{
  "model": "image captioner",
  "dataset": "pictures of board games with random positions, seen at a slant",
  "train_examples": 195000,
  "image_size": 64,
  "crop_scale_min": 0.8,
  "horizontal_flip": true,
  "translate": 0.12,
  "tokenizer": "word",
  "vocab_size": 67,
  "encoder_arch": "mlp_mixer",
  "encoder_norm": "layernorm_no_bias",
  "encoder_norm_position": "pre",
  "encoder_activation": "reglu",
  "encoder_mlp_ratio": 4,
  "encoder_parallel_block": false,
  "encoder_inner_norm": false,
  "encoder_moe": "top_k",
  "encoder_num_experts": 32,
  "encoder_moe_every": 2,
  "encoder_expert_mlp_ratio": 0.5,
  "encoder_experts_per_token": 2,
  "encoder_shared_expert": false,
  "encoder_patch_size": [4, 4],
  "encoder_conv_stem": false,
  "encoder_layers": 12,
  "encoder_width": 128,
  "fusion": "cross_attention",
  "label_smoothing": 0.1,
  "decoder_width": 192,
  "decoder_layers": 7,
  "decoder_norm": "layernorm",
  "decoder_norm_position": "pre",
  "decoder_activation": "quick_gelu",
  "decoder_mlp_ratio": 3,
  "decoder_head_dim": 48,
  "decoder_fused_qkv": false,
  "decoder_bias": "all",
  "decoder_qk_norm": false,
  "decoder_parallel_block": false,
  "decoder_inner_norm": false,
  "decoder_drop_path": 0.05,
  "decoder_positions": "rope",
  "decoder_cross_attention_every": 1,
  "decoder_tie_embeddings": false,
  "residual_init": "none",
  "optimizer": "normuon",
  "muon_scale": "original",
  "lr": 0.01,
  "momentum": 0.9,
  "nesterov": true,
  "orthogonalizer": "polar_express",
  "adamw_lr_other_params": 0.0017,
  "grad_clip": 1.0,
  "steps": 4200,
  "batch_size": 128,
  "epochs": 2.8,
  "lr_schedule": "cosine",
  "final_lr_fraction": 0,
  "warmup_steps": 420,
  "weight_decay": 0.03,
  "adamw_weight_decay_other_params": 0.05
}
Rows from block 9 of the image encoder, named by matrix and row number. Each number is 500 + 40 x the weight over its row's rms, rounded and kept within 0 to 999. All counts start at 0. Numbers have three digits each. After the name is the row's rms in percent of the matrix's.
# fc1: token-mixing MLP up (encoder.blocks.9.mixer.f.fc1.weight, 64x256), inputs 172-255
fc1.0 090:450563464424476497530559550574575519496445572531552572470502469516440481552498524552514483522521567478555512497540536523488490517517513499587514573514514472485472494485467457447495489553509544610565551558481526488504545486467495504522491544573547472550
fc1.1 099:512470477496521487486471457459538514508469514505472453537520528441492424431513452519568479500507486458469501508493535516502557418581521491463456457504455475525489430402460574481558501484495489432462479482473476483436432483482419541416504539530512501496
fc1.2 103:497473455470443520475486506477496485475496530489523519446464502570467502522495493490482514487482506440439504508532454475557490521442472507427455510485512551587545571484568446494503456510533458499442524504563546586519531475455534505452470423397523472498
fc1.3 101:515460480573477389447507558542512542507513504511479499481544567432465499511493533524497471388469549451498555519492467487502557514507528561511528569475499601494485499462533537513518528551566498480482531561556466518512508499492588583552578537565543553528
fc1.4 095:465517487531495524555513478504471488511473492630544503544487506480518578498486539455571557454531497531522501493575506562529465528494530464456505535434453479493448415484548523515479543471471563543465524490524535536569521488517489468527548487449409481525
fc1.5 106:550487450443461456517472513494473463526468534524470509467504435561526524481553464465539446481520470459370515449487523517418479505427428472460510465437535494460493499436520527447513451518414463512477538527527489550508581513447546556567572540513476517554
fc1.6 098:476488508463448445469488502557452513549458466531454444514413491445455429489460475548552455487536515491532470463513503505480550437456541555531543554469494494472472550529466511502529494560511530487504510440515505499472513494516426410434474532476491537448
fc1.7 098:514562541527493491474526496484578560465500581448509516498468505519466557525445493414507533501478482415530503454506466493505464535494493532489476533509569499548535558544520584495489441508511505537460458450515499444454439479421535543510459518480537553471
fc1.8 103:490502513499454487484538519502494580522518495505493476446466509533458488515590491556576516525422492555440492566435499453445490476530481486488506437485498540514457538518469459581530505533504510493526475518472419483552529510467409490558525531524560487547
fc1.9 101:468481502538529492518484450536463434488468480493507486477520516526534496457492534525444513530452512509446520544544460529507534480505493489495500523521468520512447471518502469519458532529510512562531490558517493430494460487564503512539597543569579607613
fc1.10 100:568511509485501511483520539564534564526530507461501553511514449512551512590596536593561494565557545529469533474530542433449495527537525410472584579508488539499556563488551536510561512460457588478509520470505543505479470491540524556474499488405511547486
fc1.11 102:501505511479475552536464437571487493548460501543478494565423490516467511458446518445491522437509510525458471481444452548539497476451483556489459550507524426539454503496522484500532474539520442550499480335560536627510490466498488491540415460553469433392
fc1.12 103:504535508485460419430592516528484496453457481456448455452489584459368509550467536525485538494520539468529469567482478467519427569493521508551503556496525397506453461463510497486493472457472511500487446432547460471435457491471539556531461476507502499430
fc1.13 096:572514470454511491462496486530556529540540554457492532524475528454503531570508513530492480542469511521577479518500491438484495501543490492570484425454471503456411476422453471532513524561530447480503408493536503521538552510459556516540437469515553443522
fc1.14 101:550428473540436505500472502525471525518470533470507497488484531549557486459426414493459446511490470430484448479511538479508505534537519482532534556530584481474465510482482540565554544449499520521542532462473494572548583522430449482460488523458520513454
fc1.15 100:500512484505501532503439472470472517449527550541515505533550532551566494497564453466483488475468517541491478535511515451476476552569505535488531516530464516482487460495485445439527510511484479540528429489495482449410449459480517462525512441442406427461
fc1.16 099:543493572507414544534503429501531499471532497500512464451511417483431482491532450478467522565479531493481415412541537475484478554546507488516449536492548445443490470518500506492486548463540569443507487441404462457488489535504480523457423506459496547477
fc1.17 095:517568550489426450520503500542478460510585535534553520535451443539519499527560531509538606532543590489409499530558501483534556507508454544532506554523460497477447514509480501500531495522541488576510478523400396499541535521531523484488428523475519480520
fc1.18 099:477489491549526532494468531471464450489449488455447520431549509524452547497494487453435515446525450476452429495486469510483522492500559500545485529452519473512507540510437592526483505530499489503487516416476453447496431457476463437398442556448467400406
fc1.19 106:473493554526509468486510464499509525476553495553456468513490515456522542496495489474456494475516499489490519578498542536566606563564556585545552535543493456465444507520537535565527564556573512536524456463595471589503511504525463503434505529488537504527
fc1.20 100:529530463537531516536485493512528528458511472463497460455530551563521517491484432499489507520507544505516529599500549499468472516492498537502537504469495510556574467507552494586541490517458515459508478521521521554485526474534420536517509560679534558575
fc1.21 098:535514520553532438514503498456468517493555540514541479489557446487474516509491476492541556563496525526508417498535537477548528518499510525542474523483501446464511568535475491469475481551483495518487492456470478550488496496451448456590470547517357399429
fc1.22 104:511528492607502512522526508432530522485510532533468446435527473537525423556535479479473535521479493456449496402507511479528513481538481461532470575471463528463458477487433459516496488526563536488402426513492505474526491628597392487483402540564551557490
fc1.23 111:530528480469520454556455501513518510482532463460513446462476510498514510469515498498433412506531484468438631487462494468477505476548550455469487457438477516542439505522518505509520513427498397338472428504520538499536520598498465547403496446417443463507
fc1.24 106:489472517537497469568490514573534523460489499488554500473477552537491495519440565489416467521551462537464513486476481565541507514531566455499464485498548474428497462482570515510495468434481470460549434461446466446438419412438519448505509494539501482464
fc1.25 099:540560566499582502522522540505494514591497507491485485502465456500524448468486437563456502484463464539524542485534476525547477480563468493540567557515506498509482554513511535581476518521535488448487503449495459419430454568549451541519483526533558463521
fc1.26 102:443489463522493527538566553485487495488500506506457504476460439529497489589458475546514579521461506537524435572461512482515393519514427481566468511491497508502490523539477466446503498564530546526480445477527451536519491521573460589479429543479489512495
fc1.27 108:504535504585490500440482485534490520509496469491502485505443549476521467472545425488491521454468467525523456445481517487527512469496531499530465482481434528447463449472495540538463497518484502451485529531416552436470437368400430361473480390470459474470
fc1.28 098:436464500578497496546556462441447471562453537490522525446579600617489513549521496500532445478452472479456591555537501452559481509492483480566466536500453507543536515427451442410455461506484471479475495452539497550517455586550501552465516426553463489543
fc1.29 101:546528545510550571480486517534473468532531576511501521501451492515548487496456515446461546560469492526500485496472510459433480512485489444503494490522433485546516513474509548530529437481542459482506490446437468458507517416395539510564444462460575519467
fc1.30 109:544558570428497509423491455468473503512568476533484485466409630497429482516506499493515571529504524371378502494476517495513458500529495513489503501566500479507460446494506466463522469542560507468528555493506545454504505554455532502473538571474476512468
fc1.31 106:438538505486521552543504508461475542476502529426528553508520474500450441494505487528508444495423483554485536478525506483477506472472431469504467514533458553500525467479487474492491426525442407450518435440485608519484502474470557467516560509458465411575
fc1.32 091:508558531518491459545467455443535504473458471472491528541448422493480471474445440558512450579487479512496526526527543471578498533504505398501493566463506480436576566483582535581570496446521531458418477554430574466432486456462497473439477485564528546500
fc1.33 099:442533500519426522506474481472474495507498480518502517504462508580547519503465489472454479424478410515533539434445437487439476418445469477463419503538529521503425513466492436469487509454494497467549513482523497581528534536495497500489481478493503520502
fc1.34 103:566475588499592493497576492458496451451517482471501435489591511473512535500475525543524517547551553560498532495518426465500472485472511528543499448481483492510473568529523481485488509481462482465468466592460488462497543535507545546550526531488519520530
fc1.35 104:515488434450483448456525481543534471549427524453400433461469534471503465493462466458537534479425497502442525431508544466545532559453514511539521548552449415401474456477472514562517432496497550484491505489464462486536509449508465446520514528512462442522
fc1.36 097:528495527535541509462544474572486511503474542523501443508439491532578563509551554518524462461526481451469404458491486514444546504466524447513524481491531373523493505557466530401567584496516509498469492490490443471444511548538502558418506500474509533471
fc1.37 105:479518488546518559500511516524499512563506477516453486473503425468492502490533509593479471487399497514471563565513489399485509517526469524487453507454472515535475545537507525495494515597532431555443406557479475484482497467487434491531588530513458459539
fc1.38 103:498418531440430576562556536524509495524483470514500541596469497477497560572506441505578481541533547520508460523557479542506535441505461432471488562433477495440483501502482489496456574546472497471448537472510488447489468427493494506516503523500514528470
fc1.39 101:545502413524449441514513455528504518483535493466580632456556444480497467534559501485526517523498459458478511384450506486510521421457499499476500498494506589443520486506532430462488446464530506509573534527503559559521505416490493450472430419499582500473
fc1.40 098:443478513424444547441526468439521496507453507487483463559459520499518464496522507492506510444515533491422421423499483441451474466469479497465500481388411514459439510470471530528458523495479525508475471457542423439488426429450499489507502569492500450485
fc1.41 090:539446499505471497477492522476463545447505498471525466479544447538522524536461459535485496487508500470509508417492486525562484497496514473534519507524502516389474485518488457447494431495530427484455493553446502423387485460485356463415415371436461455424
fc1.42 106:520514479479459522503550528474515552508486496473516550507376469516505547574481547454497489453460511502546510501522457556479457507461492532519450575487521497412434421494505416489521428474517491502442503491417471517552473467487469507502509561507577569581
fc1.43 104:491488509489416463464485485478489438579533520525513481520429489397431400447467535483520519508491452444454479508560546568511464480524492499580551487467509533422482459503462429372452557464482507506463404460481507500532525467551441464540532416379512481458
fc1.44 099:486496500468569504500489476497500510557523450483540519530421545482541491499518566555516536428506458565551404532518519563546502563442516475461516537561523474455540563493498456497496430471450523484549533440511545426516510425442515510523528479465552550438
fc1.45 095:416484482478428435517462579516524492469519542515453490471454501412510502495493538451447496501487495510502508493465508491467467556535519479475490513462468486434512468568576476551505409473552523530590462468513470514555501493403528497543531464445504480496
fc1.46 102:501525469507463472464520512471559523518513533547526529498473535435433505428465497505504474513530498500574499437503405533538551459525482519488502464541519459434395457442555450563520556568508468489508491552442488507511445472549456480443527463478467487480
fc1.47 097:513455477470431477544539556426504504475505532466458569470432511488505485526497451521461539451486477562480480462537522437455453487509410476484522548451412503463533497449481471510504447539503469585483480482511539489536560467587564482471447477512528532570
fc1.48 095:521513482553482529503489511488509480487460469510410518483464460524459520412491572442535483477468494490545526479563503520512508512443530511412511523481501545435567524565499455490481425469439526511471521539423496498451446420433461415503396527507483498486
fc1.49 098:496465476552534455531456513504488579571514503518502430496576497453549507493538526560470494501499530508500478486411503504484491458472436515502467521455511439513456456491420473532485551508500515465430408455562447524464501504499473478483482533556440492452
fc1.50 093:580475499511465448464499553479475480479453461479499466582566533513468464548483520505454524485503456526497569404495451475485519535499629482477503514522487558473476574550549491532439483494477473570501552585479523506534524452498531429554484520387403420498
fc1.51 093:489490492495505471497496459509537468528462468511477459511524550504497481475521439437525458431518531445523451570475482370392496488487506479464461503503515505519438469506404496449556510384467497460480572482476424508529494489569527535527514505436534624507
fc1.52 097:484456481532452484528526532412546564434519479488508515469537532533521439547492436488418451427499498489482484483567521482518508531550561491483446498506418475455559509450534478477565552511558519508526507507457565503537514447472533455482491519448490498459
fc1.53 094:452602557468552418483504514548511494474466604512450486494472579514456469521524517487478471508434511513496429555460517493477448499550527507506553485512555494485526497487546499535545478448506526519515475557555492477499551544567512570479519579529510549501
fc1.54 103:567496452466494461497503481510514450454569531491467521480530486499545549461448454502419527572472487583458527504477480474484468512519509568562518457570472516459392485494433523476475497505537457495425451525462440501568573494547526505486564519534426472471
fc1.55 101:536464520582489459417408472491454504450454444463468492519495428446484465431442495494491545482515444584474473445511476493505520573495481510466504487603468464495498477496467489485399401434466423477487540482553527505550493493563506494497444513549531576519
fc1.56 107:429520529430513549544479492476427530463466546552508467496473560513561431573478476522526484526501465505507496530523475472518529471528500528484426506535493511496568514453562484426440489460532461432519537553546524533485499596477498517551464560526551517472
fc1.57 093:438455441540510544561511482503489419468483437513479472501486498481531465483435494482466491448492551394442460533510552487453495505474463473410531449459527509518538538408441569489405480482462500478438501517516506516401513508469509444486453465532525518486
fc1.58 096:504520554470508473446552550537527494528448494547524507597520606565484512550439523566516473484496438529515525469516538458531495472465494520453468492448507468454483515522496518458515492515521476478497569506509514484560509397443509567436496461470523518503
fc1.59 094:476517582490553489476552502523535557539519424503497458504469497516533503510548524457532523483515452436538399479482551413434525489501509496499511427561529465522488477513512526557520451494442493469508482538526519527547489452499484452479457483475416521500
fc1.60 101:538489507494451518478465489434537462503475402449479429439450433493540460540500529510504455424500482529571487430559512519465503489451507474449557512479505493530506503473504541523471518583479523524466508462467476440478484533445565424568394495639527460531
fc1.61 092:461467429464498508494476489452503480523517486491459479484554424411455502464476491451469526507469458462536565477481508527420489469433461484444435538479506537510432481506498517514531494531519446452467448471467502524519497518535507555463554423455448440426
fc1.62 103:508480501447531584514439522505462469522477448451516492443499525511516520500529472409457500533499444413479472529487531566482480481483484407514503531464469571490496510479416470530459556518485548542484555546551493510524540533505524461539506460536505506484
fc1.63 099:492437553445483475538521455477477473429444384496553494460430499536526437521548482539522425418526491459499402525528548499555529460435528507491529477416543493463565508510554481468539438415473490440498426388477536426567524557532454506539587525468505441476